A small contrastive image-text model, trained from scratch: text encoder norm rmsnorm.
Rows from block 3 of the image encoder of a small contrastive image-text model, named by matrix and row number. Rows with one number belong to one neuron. Each number is 128 + 24 x the weight over its row's rms, rounded and kept within 0 to 255. All counts start at 0. Numbers have three digits each.
After each neuron's rows are labels from the 100 images, of 14848, where the neuron reaches its highest value: "patch colour" is the nearest of a few named colours to the mean colour under the peak; "responds to" is what is common among them. Only what is clearly more common there than usual is listed. The data: scattered letters and digits in many colours.
# fc1: MLP up (encoder.blocks.3.mlp.fc1.weight, 640x160), inputs 80-159
# fc2: MLP down (encoder.blocks.3.mlp.fc2.weight, 160x640, transposed), outputs 80-159

fc1.506:119138125124133118141134169150135146174126121139085129089112101137152125153134124098177153160165087113163081102103098156101124107151149175128096152115139136152139144135129144133143143132114091139147140145109127106123130152073135151173138140
fc2.506:144132150105110136109097128127169127107124133136173107149120114173140108088143126156149108094168111121107133156107143142118143164125115107153120066122137150148132102147112101135163080158115129149127104121159095140117071135106155142127082105
patch colour: purple; grey
responds to: purple; black

fc1.535:105135111148104121192104145130132055150114118102158121109140177092115121131176161098161127124126103109115117143097140144130149126144112131120092153099152099171086149132158144117126090142081112080115119129130099138129134142124141147153118103
fc2.535:127140176108118120111085147154180154112145130149077153142136065156176136114157121165151125149122128106113124161124104089127113148125133154131181150143128149125106115143139063111127131093105103140112134131084127149130085144101117154126156109
patch colour: pink
responds to: red

fc1.341:101157193117127144113131148071111116090105114091119122127122110140131142119139109140113118148155130113085103118149123154119177128132157141124084173124110140152129113136089084118154098144132127123137193143165118128094109151146132101117107114
fc2.341:120141105135156207083112097124120177112058123149133104108113140131129110141126158075122132131129139080141125152142120167122104114118157129115161109122121162188149123171111104148172138107133154129154149163134153138170126142159150102089160111
patch colour: white; pink
responds to: green; blue

fc1.159:125088161128080080146137190174129150133161123120085102137220111154140129147160131110133151151114132109093135151127106143138171161126073111139116115113131174139158103134142078147193148118136149142139120142120115132090141161119154121098114123
fc2.159:167076126109125122132138132148138124112113107148138126121105129139124088045151142123110127109111124159206136142134133107099103090136154152128128159133108096125171176090105152161129171103121131128143104150140086133106114112159116118165164103
patch colour: black; brown
responds to: pink; orange

fc1.392:099154159098155118130188155167087174123120127150111130121136127116111147156117130126163130143155071118116136134133115106134127140135099118120102133140138115142175112115141113102150088128142167136134140094129140143152125101113110153130139120
fc2.392:146122097134123127138133091110099098130123131113171110138128091160126145127130136118119131129110137111155157106104112096106112140087135141140108098091145162113140109124114090113134163108118136109136129145140128118148134147132201108144108129
patch colour: white
responds to: black

fc1.224:128134144126119116131138123127121137099138106150129131133151179151179138105139088138124148092118119108115130089110128097080148162116154107135125138122164158124094155116101096095111145093119151140104130115116100147148093074104115108099107131
fc2.224:106138106127125114170146108141112090091133127153110118106127165097106095155112122120106094140144114106111118166135130099111112101143142075136067086105157134098123080131152126139151138156153151132139135171140104143163194157176140120113121145
patch colour: grey; brown
responds to: white

fc1.369:103128104106108172114112140166166129164142154085101124107133107148121151129125127134128157115125103095133152127122093119170120118112113156151099136100124143124133141112103114112093129134131132133143119153137146126138140150109129114112099123
fc2.369:109117138104156118114121139120148123142149132114107094098149122093129151115195103089129147126125084137125121097097158099108097128117118142135138147136099127117108112117106168159178192139107164078093113165108154135127142170119116118104141058
patch colour: green; grey
responds to: green; count: six

fc1.53:060176173102155110143137137121160144125109127107176143133139118125102153135143119158122154138153111108108147105128113149147147137131126103121165134133118156142113052123100154130144143147143145183088114125175088146101119094168123117116162124
fc2.53:137168114162154156110154113123135122137133100107100145139132110148144088099096145157134157130140130095141092134166105154117088127135114140161071154115144125111158178174147103165126174138141139096143176119115186098113140101103128133126109177
patch colour: white; pink
responds to: green; purple

fc1.480:141149132082159122146165134131117076144101108118157104146083117069123122147117122193112126098124124132154106151133132144122130133125127101122128148108130150129110157148149152127093131132156125166120108130068094078149139119094102098168132156
fc2.480:095088134114120105177113080116125138092140149170155118169069124137119146107175137122142163144105142127094098102132108136152113135125128124167151106157102133124107123092096132136125155140115153157122091072113112169119167161125122153111126160
patch colour: brown
responds to: red

fc1.435:136116110131121122089152117094143117137127120182145133154086139125123106115144164085147094126116133119163135128122189114145084147159111108127103122095136162149098099143114090166102095170097100137142105145130110132148107140152154150116099128
fc2.435:139129144128165135145169134132136133107155123074092143122146138111140160147127197143131099128143189141108165162133133157115175066152121119114168093154122161149150155108154124085140119148104148128115151093144122130111147166129102119121135165
patch colour: blue
responds to: blue; black; purple

fc1.587:149147140135103129105097103111136135118124125151133103110152096134128138127139133132127134067112133148127119133147146157122099093128137098061105109153121163127130152114112134100105149119218168110145098137151129117141139135135092087147158112
fc2.587:092092111098131122127178124130114132127142162121104138145131158118106136095111106119123163136130123127106125160163139079148137138144145167113150159136114109154122140111148067143092163115124117110092110126137115129175130138100141168110152108
patch colour: pink
responds to: brown; black

fc1.523:176136122120111145137142095156162148160098156142138137163136121134152112153131078092093141113136145100155093146131103123140125141134127131121143155119118113088111084112116151161116132146136092082100111111099142118169087118095130149109171125
fc2.523:075104140117139104131120113135109078148135156153128112128149154139137113104127114120149155082091146124132145112144148140149086115163119118131088097110108162130098112139143123107085062118125096144126143158136136099114143121152154119119128168
patch colour: pink
responds to: brown; purple; blue

fc1.415:114148080158138136121134138083150132126131128119119131131127116103128089099123160110167114136095118143112120121154138143136137133118143160130127085122133123079191118112117108102100131114147157148117158093110157105141165123089101148123111113
fc2.415:124182133122144171135158136083093142112113128129085155101140112128183101088107151160117142122116128136124124073094103129145113133110148080150134090178113092115139131133102124116182131147159130114111127134100085108119108115167178098116092149
patch colour: black; brown
responds to: pink; orange

fc1.27:093175127126139120145132156155087073125183133117149113135129095131162138119114110139145126143128136095101164165148133109136098154139127113142128132115083106105125143125143126114137125147112124121119170112128110133146120123122126193116123100
fc2.27:182159144124167179082132134093096116109104082106125142110116128108051156137153142084111095131121124130155106148118144128191096179117115115095124160125134138143129078117127139138094120095100152149165107121102122161109132102120095113135132134
patch colour: pink
responds to: red; black

fc1.70:108171149151147119145162133099138134092137107130154180194102163153120142150135167127156158110168115132100128147118118131142140126121124101109139098092102127103096144146155147120126141099122150179107137130163121128072141148088145109159105143
fc2.70:153169145129149097118129168122126148167087127144097153120144143123122176142151103119151096108120095095174128162117118100191115159125129114115180143145099167157087171148146101151145097177098146184109144117125137144164102082104100131128127156
patch colour: green; grey
responds to: teal; green; the character B

fc1.552:139107160136100141162115154100099143135097133069116134128117165141133115121146114135087129098137179139152139175144139177123103122131097140131146107112143105119134147110133152100127145117120145119117133140105099130139123159151141118121132164
fc2.552:129114162153137150094108106120150114125119188181131103104148141137111130104136123115135172144141107159113148138126174103098137123106162118137145113174120134089107092109146132132127137174140141136141094100147126129107122169111146089131176060
patch colour: brown
responds to: yellow; white; orange

fc1.89:117099133105144131150115118149128141123136148097116169114094101101135113140160131164169133118101090142090187156093107161092109162119129124107110154115121164149106138144124165166121110114138125146094147100129135148118118112124155126105099149
fc2.89:130142134116147077149149084123191117161110122143118068138154149153115103110171148130159200121137128139157128118132094121131159106123124147138129103126158155103108147125114113188121130146105143135118136140116107142127113122136138147094181091
patch colour: pink
responds to: red

fc1.55:094165109108137139139139095121118137092109123160104107152090126125103153113076118143158143142161136098129123078137122130097171123158151125127131115127126125146101114081123101146146128106085143120127135124070115174120127140163093147121154128
fc2.55:130164100177154139104140122132160098136090135164140134105175132145167155158159082128117087179090148126119116099075122115136116141112080112060135074094152129117109149161150123114120103169152133123099102129157083127131147142151155149111145109
patch colour: white
responds to: green; purple

fc1.303:153128092120099142108117125078126123142122111160096139177128114137159142160133171128152122114143144149105140143107101116137138122109118156129083079163137117150165145150137133099089127147168118130135158160107116149161109117139112170107116133
fc2.303:104150144142138128122103104155144131146137156078096164111096145147104157131126097135150087151131135167120139141101133188114124099130148102137137137105093173171157115164107106132140147149114112086190122128118109101150138175085187112139172149
patch colour: white
responds to: purple

fc1.168:149117130159117109135140118134122124176115109121136126114136148135088055157147132075139155155138142102141138165138092135194157161134124128113132127110099149140124143095158153111113117116168125116150137135107116096126151113104150151175153136
fc2.168:085137120126111135098130181132118097101104129164105144110153092143122150090113128157128090134119129118165130104106074140158108120123089188144121129116115136089142142143117152139149100123129184117121116158100111148159105155150099152092116145
patch colour: green
responds to: teal

fc1.513:095133145094145123112132093134133121119133153132119065099157167118093161087102132107139164142100168160134121155119143150181177133110146093176086170126128121120113121148122092149128122120169150142158103122135165088131114159097151146112092143
fc2.513:182098097162078102157137142142108184091155090131117166140158127135121109172127107138130094094145070121166126141137121064097139113082125155071117089116128130073144137104141134102155121153126135126156148080113099137104149141102103166155154138
patch colour: pink
responds to: green; teal; count: six

fc1.342:120144140116155133094078102153111151119151127103124099142122141166124151150112099130168131092155144143121131162068116114108140121108140157132130109161143135105158148112149112116129154129127134119086096109168107111178112122166099156103120100
fc2.342:108162143130121157158115143135142152119098126119105152172155133085111137131132093174140145116138138118147162143128118138113090093129134140107153144108141097161107086132141091104138165119114131163152154116155155156118084095132150152145141132
patch colour: white; pink
responds to: teal; blue; black; purple

fc1.77:114130153110205106182115104106086104126148116113140156119149133128122067146141081135124112115116133139109135095118105087092108122160163140153139117156108131100144143157096160089121138119142136164160140130116128135131137133121117133106154106
fc2.77:130099113106101138089131144157141170116143110127172107120162125149169155094161154135086116167139143120086133156175126173094152157129109117142158186120140157136076112092144113132100154117097105118146090159113133075104111178111136147133110128
patch colour: pink
responds to: black; purple; brown; count: six

fc1.162:119147111152131147117102134112105122125108135115155115090137121123125170122135142099153155142107144134132116143125125141129112079161151143113101161144153139140135144133124166107152129141100151141135131165130119121094122146134079123143138118
fc2.162:174107130111125124147129151162123093120172094155085166136133129111146139115171114136131155130120114125138151107093134124110136140117110124181138183118105119103140106087100137142102122129118141055102091157121155147162143145124152143120096114
patch colour: brown
responds to: red; orange

fc1.495:109109146134148124159093128100167135150095159113111147137133142134145129096138092159139099078119159089156131099122155162088122119121091154118140122085112114112096116111144176127143128137139114123113100085078108090099110118081153121139141110
fc2.495:141170143123155125151146127118120128123179145155120122146108120151106130145150178159149140143126106156105172157149109134086101110107160138128101137101092169190155122151152060116117145154123120134102126149111149154094134159119157174190109138
patch colour: purple; grey
responds to: purple; black; brown; blue

fc1.356:118139148089186103129098130140110124131095110128122141116110158097118158137169106142149086148163090125149130101133136146100105127111098141064084145108120125096129136148109151096158121089142128118098131185196133131147113106120160172152125138
fc2.356:076138140135111155122165140123177087093095106096094099148145104135139148100112121132119101134106108108127113153145153108153138138155155154187129117175109145119122109151116099169125159130160151107119113070142136153114123116118127112130135154
patch colour: pink
responds to: green

fc1.231:119125129126143077152100129133122140110135141126142135104125119121152071129085108138162144152166103137096129112160161115150130154077135142135128116115118111095163101112124113141118111121139123119091153093133142157115136128160088119132166114
fc2.231:139148124145110123140174117130070173152122140157154112135089151137120120088100142170129165162097110151148136107118113140116138129169178113097128140146135123169165141126109147123143104121149153114133117114068145126095139121110156106138157105
patch colour: brown
responds to: blue

fc1.468:143125119135137145111147151114134090146126141102120133084163162169147103138140128164116159124108138136160170147132148116161105112104125149076096172109137145096147136188152144123149109126077159151124123105140126147108103143121187128124108081
fc2.468:151119114126104092104126104159126124135133071114118130103107099103110174105125155100104154177126122057169110136125145150127128125149139140134140143110120106134115171155114121139145123131148145157131138081140109118154164102156118118150130107
patch colour: green
responds to: green; the character 7

fc1.125:107106162107116133159106164161139168126096137144101131124147117091123109133126138110107165129105145159101137121143132126149135112101165111135083172081127144119092190135103149109094141134106161160160143129163119147155117088166120137171151177
fc2.125:152129138125108123167085171148146141095160148122148152133147141124166175089101084152153111156178141099122140157118133118116157125128141124083103146165103111116123104094115132070150107114108110098101089116145138126107116101117128089143124154
patch colour: brown
responds to: yellow; white

fc1.191:136152138123147132133131116134156193177149128143108155109182112152129173118142152113134071155139140097116125106128151146120119095139142123128120151075111115132093116154108133159142148127138113149184148114145160124126137119115129138126122161
fc2.191:128136103092098147102103095129152137116066160146155087155138150112130148127071154131130164091125104143131151086161114180125125161133145129153138124146125104117118143102131109121081127124134097095137103166146111111108097197118144172109138118
patch colour: black
responds to: white; orange; pink

fc1.522:188154127106098127171105134133196132120128114110156171112108165136100118103177124145124124105118107087141152118170124132157130150164112108131141147142116100114159140127094144115124110119083109164162149145130121114145117139100116097139145145
fc2.522:119079146072132121113147101073126116182149131108106115095118103137106135124125132073117115087123129106109167092142105158144087146108131132106173129156148106134124140136135122104151175116130131112107118128090118142123138132102140127169164137
patch colour: brown
responds to: yellow; brown

fc1.134:091138150151159136123155115159156157153127132136143141118125114107130134110128156114143138126123146119124133125119146056159103175138068137136125118087098174136161101165101169118116118115128139130115156113145166163146155132086116172121138105
fc2.134:114129129145131145136114145123167121136165136122103186121117152100107092099130161142162111134077141134114114107130104130084134132154134165117139120127160106120101141179151110118122104109107158131124122128144093112163198125098122124069161167
patch colour: cyan; green
responds to: teal; count: six

fc1.509:064104126128144140188142141114079101136119114087140098121128127115089156108126154103117119150124147179154187120107093165134151108124150140079119103080115131106130096164142139128132166091155151133134159096118133149137161099118083085125120125
fc2.509:142176139127133132140134113122129154125123122173088122186177120144090123170152136107101154137103124136083135101142151095129132094137134093158121136125114106143091156136128151098105075114116157156116139114144123145118131105081160124155127118
patch colour: green
responds to: teal; orange; white; pink

fc1.237:118158106101127118127146131138135131116158145157074141131132111115117121145086114110117153149101116099121099104133122102168094112118115106100128110144122126118115155107131096117114125121167112106165164120120077080112097136121149092119149155
fc2.237:147051108168126157144104087106111127099104164108139147091116131157149121107132125129139154122165129157140102081119151137119140133121109132109121134113107121138151131134106165128110103122187123157095129127083069117160155106157150106109115162
patch colour: pink
responds to: green; blue; purple; black

fc1.197:125064118139140094148115132149138149107091105130132141127143144088115095153115121087103179141126115140131094116123126109157112094137145108128146154121143105135137145177093153123085116158100100133161129108131095121099151116118119087144133177
fc2.197:110156110140116125154183058152138124122130136156133149128147145090151169100101131115138133150113177176140148091120170120142148132136076124100090133137137147144117147125176079136167134111141149106123130130152125149144141142099102140111092167
patch colour: grey
responds to: green

fc1.247:176144150146153161188128147093139148111114096103104117104115173156130163114107117154095119134120128131105151154134125106097114125103116178162099074152091184142134133148116142105150157078152115138123130133094158091150112091138141151118106107
fc2.247:124169089149136145159117133134120118111087143120127161122104115108131120132137122148091127119146146111118120093120163139110160144154122115070083158119153164140149123158103109114107168147106129109149086152081131129171169145138120118107134161
patch colour: white
responds to: purple; blue

fc1.352:138086137093112116132121187147145116089095101124152087107110130106116114143170126158119147072164105147141095124135144091116145116143129096111148136129123155127095121084092123146141147152100073137146125148144162131124138127133113119155089138
fc2.352:144113127146173107127115114102141127150136134162111080144151165124121149125116154087145174143120122152103098124190126145172087113145101138147111128108131135122132115141141109105105096144102105118128132120151109153160166100129109112137149189
patch colour: brown
responds to: orange

fc1.22:152081110139131126144136137127126091151126109083153103142118128134122106118118164120085140091127136125102092160107118149085132125125091183119127143122098091111159119169134076125106181146124148102129149141092102112106130144127111099101121103
fc2.22:165120131085080119104128144167109197124138078103112153117115117132154120161133079146089130148105152139151136095139125110126115121151128162094124147096157117177123129123120119139193136125086089107135145112095097118112105137145150127124160101
patch colour: white
responds to: red; brown

fc1.378:127168129157139128142151087113097140113152128094130122142106104103132128153120190160128123167155099153131141102143153138152134100117159126164094118130135111144110146153140123121130183118091167181124129111132124109089162112132155151143103150
fc2.378:103122113097123159135111163149115121120125143108124129105142146150108131126119124122103127087134079128131141136136095134140123158116108098131159101100151136149134160092152144179128089091097111141138118140151102163145154123143098054135158127
patch colour: green
responds to: teal

fc1.402:161082130103128160123092098152152208114159116144162149097133151127114127129100134139147128133119093106131130110132095151133113131065150099112120146129127102101165087136125112135106115091124100110121106090133120185081124177165147117107136133
fc2.402:155105086112126127092110161098111123133111147150103109149144137111116140136117189104142118109107156117116092092138110130096141167141137138142116107158120081148162131090108152115205133116167146140134138122156154118149162119118133114137115146
patch colour: black
responds to: white; pink

fc1.626:108113122114137122141163132125126145087096086102132154113102136134105136156101106128117118135103116139117107124149105111142093128148121183118159144086149168102115121129110143125142119109133164120105156155089106189143148141126128080151123116
fc2.626:149121132141148137165095155123144141156143121124126159110180108074127144124133084147125081103152096109106153180071126173100122098155128165115150103157121148139135153126148117138099167159103083163125123122135132130135133145114150179132113115
patch colour: red
responds to: red; the character M

fc1.106:171140140145146116105150143141109152107094158123125101120087111104115142109164117114123116091080141168144102116139117162121088135180130136120135146100117126179081109126148154114139093111149127096090097110167147156106123121089089150076170136
fc2.106:108114108135141094145098079118183089172095145103100129116115132143154111167107135168140107152118166102114079108138142091127125134146127118116148109156109112117152126173108128161114161131118135124127122137071099142076125168139152131110096129
patch colour: green
responds to: green; the character W

fc1.527:179104136154126142113156175148136133150118138133105153084098179142121173125145147153091126164122123146117132085147151141135136111124137153173134144109121169155101101170124130114144128125160116119117097140109118137156142113130118153122150130
fc2.527:093142153138143089110117110130134117086111143138148112165136103140135129138137158104146168145119131093136120125166083111166145135122112122102146115110136124129131114111135162126093119119161121112128099123152129105100174144102066146126079189
patch colour: red; brown
responds to: red; the character K

fc1.267:114139152141137176119115169112100155187148122147131102158157115123110155149167179121135119081108104140156125154132106129107138149114132127091154123165165112157123125112152117102127118153128110122164121114184155116129066162110105129143074161
fc2.267:122165089106074150123111137102149115110086135107139121124164125126150115134122126136147092103144169135112124161087151158162153134142127096140150158157107119109173085128144142120125107117109134137117133148093131145135124121108139161102132148
patch colour: green
responds to: green

fc1.497:121096142114148141144165125106150161149133128090077129135133121109128140168151093132139128114152132164090114115167113154158119121117144134127122112123119125135137140146130153143136129131176120154107096110087147111132077174088118152115119132
fc2.497:109137101134079102120146117141088167091127117095111149145125111158116149109138087176143152095113144105158095080158125151101138084137100099169094175128112103144157155104128085153122132083136132113128128150143116123117137143147167083144161124
patch colour: pink
responds to: purple; brown

fc1.613:137151106111199127104149102126100163118173173124124083143129129119089161090094123122107114160127152123104164124128134120116161135141118111116097182118157128118128106130132161137119132095107110135174163137133118101139116126148123177115101153
fc2.613:141130153161151101153147126099136179143162156123112136118139115108152131086147128138172056131155151092114134120164081161105128170092156117134120141166134158124130136149150144169135108137113119093124099099152159056152107123115116114172175119
patch colour: white
responds to: black

fc1.82:125091166122129139102151130129139094108149111136120143144119153120104149136111152140136119082144134171134133117096133140144146175108106100129093123114145194136137123131156131132140111120137185120128129129115117167170159153111126146103140122
fc2.82:155146140167101147145139142172148127161087133114102112104162086122117113139123177106134137116160139140154154148168118126141113098150110108127126118124128147138104086132136112093152126128146164122149161111123157109120143059165142075130133156
patch colour: grey
responds to: green; teal

fc1.387:113154154149136107144157110125113154117175121132134123151169106113140155140184095099111089087132138137164115137133090138120127115107150105121155095087081118122159096162148113109099128152107136146146116144121153118104155141129134124124111077
fc2.387:107140097117083112155144111125078096138082149163125142138148117093132169071125134144149141123149127125104137123151114131100168111135105154154091143129125171099176098139116133150186109122091139149126110141174135121162134107119133133142127093
patch colour: cyan; green
responds to: teal

fc1.526:136174149092142174187063100113124079119129123131198120150120128123140142148135085138126103142129105134097113137119105099125088135134156128109154115094116176102135109150127125157144119109105142151119142102124144126183091147154165105133169172
fc2.526:142111137110154144135177149151168142097119103097111169062136154144081140150103124177105110109111101145125136169157138146127136134117139128140134110113130122119159135117130149117060114165137131143107141048080100096099171110109141140129116143
patch colour: white
responds to: green

fc1.457:097109108113158150165150164175119132086130117110121082146146148092139137099122154137151151119124135096141162157165101131114128116126153155121104127115136136122083141123130089172150154128093152111158114125178108116159145111110085123107135103
fc2.457:130130147121129097102149098140158122134152103137111110162078200170133131149116112137106154126130125108102143136134147108151094138114120091112100109157117118119092119113112110107200085135084122178108092097131098157151114138128101123151104160
patch colour: green
responds to: green; orange

fc1.525:099068114156109122150128103133098141127133144152139109134127117174140136158130118141130148130149163127197158152136124135097113082178173111125116126175113142112157080144099128088123128111140122142126142105112117124133167108109163107099082157
fc2.525:145123162127126118116107148124150135130127147111131130111128170110140154100126146125122117170111087121097150119144145140147169148151160152131120146078138104133061150179136146133136121134148137130145149142133116123124122114174121127148148113
patch colour: cyan
responds to: teal

fc1.379:117100123141134122113115113083151115138157155131103152143163094146194102114164143105169145106167151120130127111133103124125051158107109134111156114122142141117130162163211136102098122147128126130104144166134176145147126117124096130159139181
fc2.379:152153125130170114128183149142148111155135127131154128160128150163118139126104103149094139100070115123164104164109137093110113162149100135099105118104112124095121118112106112123155128100112139145162131085126062147123119106119107158141132172
patch colour: green
responds to: teal; white

fc1.546:143172118118122144171110116114145117114131082134115099127107071132120154105126121112070137142113137114141124130123087133151104141100153143108141131092141128130111130107095132096126126108132104067121128121102131109134118087136102097102108151
fc2.546:140074178135145140119130105170127129132110162110114154096120128111108102146118139072154129148119165135086139089117149121128136096132116113091125122134130135161088100146079116131088126109108120145148118140150114147169111105159158176133116109
patch colour: brown; grey
responds to: white